python train.py --model="self-supervised image encoder" --dataset="histories of elementary cellular automata, time running down" --train_examples=295000 --image_size=48 --crop_scale_min=0.4 --horizontal_flip=true --translate=0.12 --color_jitter=0.4 --method="simsiam" --arch="vit" --norm="rmsnorm" --norm_position="pre" --activation="gelu_tanh" --mlp_ratio=3 --head_dim=64 --fused_qkv=false --bias="qkv" --qk_norm=false --parallel_block=false --inner_norm=true --patch_size=[8, 8] --conv_stem=false --layers=16 --width=384 --positions="learned" --pooling="mean" --projector_hidden=512 --projector_out=256 --projector_hidden_layers=1 --init="torch_default" --residual_init="none" --optimizer="muon" --muon_scale="original" --lr=0.026 --momentum=0.95 --nesterov=false --orthogonalizer="newton_schulz_5" --adamw_lr_other_params=0.0023 --grad_clip=5.0 --gradient_centralization=true --steps=7300 --batch_size=128 --epochs=3.2 --lr_schedule="cosine" --final_lr_fraction=0 --warmup_steps=140 --weight_decay=0.06 --adamw_weight_decay_other_params=0
Rows from block 10 of a small self-supervised image encoder, named by matrix and row number. Rows with one number belong to one neuron. Each number is 128 + 32 x the weight over its row's rms, rounded and kept within 0 to 255. All counts start at 0. Numbers have three digits each. After the name is the row's rms in percent of the matrix's.
After each neuron's rows are labels from the 100 images, of 14976, where the neuron reaches its highest value: "strongest on" is what is common among them. Only what is clearly more common there than usual is listed. The data: histories of elementary cellular automata, time running down. In brackets: how many of the 100.
# fc1: MLP up (model.blocks.10.mlp.fc1.weight, 1152x384), inputs 0-191
# fc2: MLP down (model.blocks.10.mlp.fc2.weight, 384x1152, transposed), outputs 0-191

fc1.661 084:091137162120131141129143096157168133131161161040209128073152093049114097130167185120090123076126139112100161122172130158120141130144157110107143123135107138138112122123131112131094155183117144153162127154065142178159137164139086157145116136140110111130044141140136084161149098153153083153152149109128129096172195092146131120147141122146074204255139123089101097132133084121125121109125166144157126082103132142146142103111159157075156116115122098117132145139128088168101123108080111107112158166160131155121140129115131114157083092120129165143166182111129107160132144134100099157
fc2.661 079:135087127173115143155130160165139154085067119103110158118102132162143151161179160155081109110160121122121080181101144134080119143163107085125116136155179090135122192159132126123092090094091142055188126154108144073111129074098062129110137119157170148134191192139146126085134148121176102156136113120140113123133116081179141104102126126098119083116096145210144088138131131095101114119105089093101120081125129139118179156098122109102148101137107150091178134109122172112171134115139196173110148089118114108104145128102145197132135123126115094055135124141077083112083146200103137115
strongest on: 011 turns on (99); 110 turns on (98); 111 turns on (97)

fc1.496 009:185119114121191113135163148153075116112078128163116159126178036136142135155165148152138127163161128114182107107164166082107109177123147140139084125112126099122124141054146121120156140058159132113143126152136129144155176175130169120132066166124151164155085141142137120136131098117155142092151098209105103193144182086148129093171159141129088084174117156070114134160131109126130130180120152124125116132153065109101147161101154114129101117113165126183120157079122127150114137116092115103097163144123117124191192149096120101134123124124096088114123181092103137108188168061048146111
fc2.496 012:133159090179137102155119141126098121107108112110111127145152132129153093137112131121158122127020145076148124083138153113087080089148145091071082141137131192153168074094111110121155068156119105126091087085117096132123137158160142114144144062113110138090117110148134155099162083126105144128182138116109101169133183179110140156108114111097075127019132181161132194138125182166116123116135129070165035128098118111141096187122092102176115144145177182220130073178116136144117116165149133125229068121110121162122147088182098116165158129107119142139111088155143142155170146123187109113
strongest on: 110 turns on (99); 011 turns on (99); 111 turns on (98)

fc1.681 099:128076118115070080132174087136141130146102091092146125133129179056136195146160130096160154134133120122152159114137118097094180114172160136129197143143075069124127144176079144105147146130119100164148138197132126142156127047094110179125148113138147141156039195124167101142108071094116101169183120150138128142179183135131051110128173145110117096251114062000174141134137113144149125106137104123093135066102118149148176124065135138104174107116151114112207116078159111148119074157117143104113159103127091149153212114130192104122137128120175111121116184162140141144101153146047109136
fc2.681 098:140137173136175136175148177111140177139123126179099123054146075109149104139123063099151109126132063168138094103174146127154129115110094143181124088184103181086114108143164092145112129089136160080148126153095153122114115137127100105132115131112122155122151104075100100150107229143107167117128132105152094101128110145119164174116123109154108103190162173158111079135169088100100122126118153140167157150099158093139156141144137118174165183157082104111130152118135177104135146166125144141139139120148120049140049153095075177083088113153084148165135095066149101080073064136106197195
strongest on: 111 turns on (87); large cells (76); 101 turns on (75)

fc1.516 075:187080106100131122142153060202129131108128147133169098105100157115156159176157163146132121086156124135134185145174117195166132110111122153136165096161100131144115152158078144110094133122128067171135110179095089115120193060121071115139144114133127155137133167133131078129183090139105103162131160144128120119161137114155090109094166121150141132234140050130119099142147098138146149144132145140146157149128145161103154123049130183062150129097125094123149132084123141120142122170103130136090196131146099151080145148109128179111141102162174080097133149166104130120115106093063161167
fc2.516 067:096122148155153130080129118117148121103072112160095179102156132098117168108159089141083134134175123155133051127103169128133162170116142115159131163187134112080097108156144114121097123151086155069125176126137142128141082142132095145168080180153124082174114136128133142116066143124124157101061153131106162113111130141094126192121036093126156093152159150118086102101126066151087099138124130142105120130155105121148117095171113073123192160122080176075148164162132134109158101128125094109149115074111150104166157167133164118104091152127141133190108219087118119131125086127082119138
strongest on: 011 turns on (99); 110 turns on (98); 111 turns on (91)

fc1.372 009:153150120147149125154150126109060093112098125126084161128131040135136097167125145175121115136150103113193156123113172119155079156134138132135070125116027154132122141031177134109167108076171118126142151121147109173149188134122178141123072166120156161128138160115143140131146093094152144081156078199113101189156156107170114106130163126117047053158131149096132129174136124154148130165112137138150120154164087119101146154071136125101105137127148160157140149096176152153129097115126145125107191144162073100202238125123088080120116163134139076098098151086122138110131155092051166117
fc2.372 014:147136075148146100142117146130110137113090089116107119166157140146161099146092141116176110128059137115146136083152119107099090087142135142055097141134121176151155089092121132106132116128125126140065109056134095151138129148166146104146144078112107137087089088143132153087157084126119145124192149101113113168136174198099123171132109112081092119023127182150104221109129175167137129125151159098164046131098143121129104193100104079144096140146157150210141085156108127134100122168155127107203067089125158167134152053161085105176148115128121165136100085139123148141171122109180111140
strongest on: 111 turns on (100); 110 turns on (100); 011 turns on (100)

fc1.55 010:175104101123191126138178127166090114117071150167104179151181028160161127135190143166130136134168124117152106144164157073082136169143143132171107121118128134108120150086130114138147133076135122113154122144146132139139119161146153134141074142125152163133102155151116124150147083118177142103158104207111089173175166072143147069134182138143086099221116159060109116136162106128141126184122145138130111106147110121084151169099173118123109125099147126140161137105132109155126144093095130119083183142094120114198168140139097095146133136132101097134135193083125124129157160053054159132
fc2.55 012:125141107194130091166116155123098129091099116127113129128124140123146113152113113097144133131029152106149136062131160123109050110134127107058056149149140185148151084121101107136149066143114110142063094106105095135124138182148140117123143097126121146102129117099139151094173096133101140090178146104125118183133180182124121174132108128103069126026132176147134173145115167159122128099137127071159043145117121103141069180109112120195096150165197184209085085169104153143110117174161121092220065103141129172103142110175111130159158132079133134106093057166160144158171147119210128114
strongest on: 111 turns on (100); 110 turns on (100); 011 turns on (100)

fc1.165 009:169110119132181100142149158157069119127077152172070150115183070157141142144139125142112131158170133109173121153143193094119119163142137141137102135121101121124127133053157121107180115080168147130146161157141119141145147166128204130118065145114134152135097189138130123136142096114144126118155096205102102184138161076166119099137163137140083045168132150094126126159131096102135139185116162146134120134157092108094145151079151122140101106119176121168131151077147149159114156103100106122127159151112128120205219123110109100138132106125084080095105172107125144099187164072045159109
fc2.165 013:136142084179137099152118143137115121107109099117105121153130135134163093137114137127167121130013127101149118064141143099095069094149151083063072135140147189139146079106102116125150095148123106114078084072124084146125142153149139093154128084103127134108093100133146134103154072110088154116187143119113121191127177194115123159127114116086076123039134193143114194134128170178115124106140117070165048127103106093128097196111093096155102164155163184207130090186119138138125118183152136103210075092128137163119132099182099110160158131129135159149107091165134143156161128093176097118
strongest on: 111 turns on (100); 110 turns on (100); 011 turns on (100)

fc1.635 009:167115097118179101132151154142057104116072122150105167122174043157150127132149131179135116166150121117167108111136175088111115170129140142145089130099115106120134144056147135108172135078166127107144127138156118141144172170132187117136084177113146169163082165142130122148142113119156129088148100181110095207154168100147132115138169130134090064177147175070109142161129122132118120183123151131135129135163084088099142156105141119163119100133171143190107153104160136166116142105096122107097147142108115143201193137127116076138138118118080076113121181096146137123178182049055176091
fc2.635 013:125156085197144087164126143121105115115103120107098122152156151136152084140101121104150139127021143108138137078138152108100062106120153114072077132145135197150160089083132124121142081140135117135075103080119091145130147163149147112141126076101127131096102093144141159105167078120089141131182136116102114186118178172099143154125108114094081102020138184152113198134122176169114132113129137081153043128098108096128107173105085102157095155143163188202129084162109143142117115173140132114216084115127142142118140093168103113163167130115127135142111070141153145181171124119177096116
strongest on: 111 turns on (100); 110 turns on (100); 011 turns on (100)

fc1.602 109:087076141169201172163106093138152112083168187081159126063156126086103159094101146136127093103216156145096073109169066142091106102150133105093125109143138098139134129118120084127080122174122154125101103182127145126164046145129128141127121138189105115167130108112143139157124089171163124097158152103124136124163137155100134121133143121139173163234088140160137081132106144096091138125139176094087171062086122144145098102141136132169140125131137101134080117086130084022094160157147158147143181102150163129111163158124142159131094136097139180124118149111095167146211127090143096109
fc2.602 115:143132109046087148111201117141167120181178145153086118156134139166106139136145126151134162118095121070113098148151184139182123116104092141149161127122192110127166128143198119159115127106113104141171128135117104112111136121086096123128144101114116117095163175162118080174102144141118161166080105161171086085128120108175138148138127147101117111096138108140096101117116151153142127143106000141122091156150114124122184155119101156039166145123067121071179107130124133169154146108129132132120085156062115146123092152075175045119144147119125135124131104118093114096140119197133063080
strongest on: 011 turns on (94); 110 turns on (89); 111 turns on (81)

fc1.36 009:145114122131161114151141126126062115093086158139092165127154017153169093147169138164136122140171115114177110139136179083111105171143153146159096130108110141112128123038129139110185128066142150119159122113155138149139116175138187133128082145112159157147090153142142129132127115125168143076124116181109092186164175100150169091134170152158081063209149169054123144143147100157124156184127154133144136141165075102076160165103155126161122119133155123180138143101129138168114117121088113144095136152104093133204174115119093078150153110128082080119113151094155132126175155087061171112
fc2.36 013:141150083181135086165122148137102126092117109113113109143158147142160085147097121125171128125018138128144122073133150102112068098114145141055050132137120194170149099084131126128136079126142111136079115089119088141129150156148154114134123097092126129110111103143141180091168077104103119130187129124115108177122179180114131151127115110081081110018115189150134202123118200161110128113135143100160050123113130114112095177104119087148085156137153192209114074171121148167121131173146141112204089092136147146123158097174087120166155136109132124131125073147149137177158136103194102114
strongest on: 110 turns on (100); 011 turns on (100); 111 turns on (98)

fc1.397 109:138147147129144189143140098117121120106137132082165120108098122092145130122164124136135077150093108138120110063159118108153114155114127129125083069131143130105095129181096180134187147093129127174062121099117092148145180134157176132119133088120110195139014217118140076104127165098129151051108175094147132148109110142136144091121137109115114140145113063091100133118096177164140123139145156180149149133137105149122116112144119125123138146145106137115094144124091143132072086148094063136106122105104083108119193136144134168129145140164127136126130158139104126130107057113125122177
fc2.397 113:134087111097118105131106138115123160186096142089090127152155113206092124129091119143090126105130126135090172115116141146068163141141122136092133147132090138164161114090154114112098125125143119113174169103090178140106134124112105119146130138107116120124133070147092208178125149140148111119141096088094130081138170082072117113157131204140097125161092180115134153137142107140143066120122185144114176127116170130127094113087193101140112093158152121138117111143187172122092151144117168126107127089164150148170140107075079181131126111082129143150167140073124084133124171104099184124
strongest on: 111 turns on (99); large cells (93); 101 turns on (85)

fc1.326 009:169116108119170088141134155119062099099078139153106166120165045142131108134126134148146115125160098104201102118149171129145070163167129158130074133120085120139126123033143114104184128074160122106157130115136116157146151169145155133142088181133155146143105165116147108146145087112148159094144102194096095175145151112142136134182155146136094065166142139054125156151119108144126130160131161156124143138174108100088140164083162113131098103136143133171153145127143133168135124121085111150122160162124100113180171134131130074124130114146092097144131167089128119106158164046038158097
fc2.326 014:125150084172145112153137145130121122104107095103098103132158132145173090143099121123170133141026171133127126078124146105108088105126152133082074142130128179148157079087142123110131098117136122136075116079111089136129148154148163107133118088097117148114106095156129168087164099118103151130185143123101097173134181189120119143107111110074083106034120191158127182138128173166119141122145146083144046128101120135098105180111093101159103150137160173200120085151128136156114134168144141099220088109113146160119164083154117110185158119117119142130120090141143140167183133124187109113
strongest on: 011 turns on (100); 110 turns on (99); 111 turns on (93)

fc1.739 009:191109118116190115137154150149074101097078138161128173125164018160156106134155142169122114155156116127186116117145168094107119177131153127154086118113105125116141136047142126122169124059162126116140138116141123141151150182134182122129072156118156167147083151128123123129125091114166149083148086188104089189176181071150133099141179128144066080192125159082133139151149115147128148182118152133135123132155086089098154169080138117153118111118151146184114142106143144153107137114086129131100137145114107128202196141121121095125140132129084091129105187092124133113193161053061165102
fc2.739 013:133156083178128085163115142116095122116109109129103123151154131138152090144097118114179134134020148097148131090128145108108064103129146118063063154145125189153155080090114124114154086133145116132073107078123095145129145159151150119140143089095116135092104105140131167100174095121095125119181144122112107186126179183110138160136111130093085111025132177136116200136110186167120130115141150082159031128111120111115088171113108100172102147142170173214127081161117133153113131164140132101204072115129143150115149081173100113169156130110126128125125089151147142173164138119184104110
strongest on: 110 turns on (100); 111 turns on (97); 011 turns on (96)

fc1.421 077:192110127124070119133119074168138095117140145143173118089076139074091127168174151134122103116189116111143187151157146124120158117149134130131107148160112103149117140168118140149077124115119131144135107170087123139146120055126085134121145151123175124121107201157110086161153133105116109198143175110119135111178118127108093142152166098126157158255180112094106125182164078101113133121116134166147162106098178143145151141038114156063138114121145085086135121124178168131140122149142166128106191125146134157151174149127154175136140090150176117119113147136107126166133155091041111085
fc2.421 068:068123134175255127106123121162128145125111096099100141093182113127185154137171144174124131110121150156142032156152127145191089179123094087149143152186126120104101144109153122118137139187088112114133152103152111137088115145152108122148085128152103109136160089098193129090109153147158174065090149147101170140084159090160164123085080112111129098204071155137110112071140092173119117154161127146048144179176075128152129106191156084090147147127104186130132193133109090051145115120127100141126133093136131058119139185102165090099116138127132181157163143120149155065183116141080087142
strongest on: 011 turns on (87); 110 turns on (85)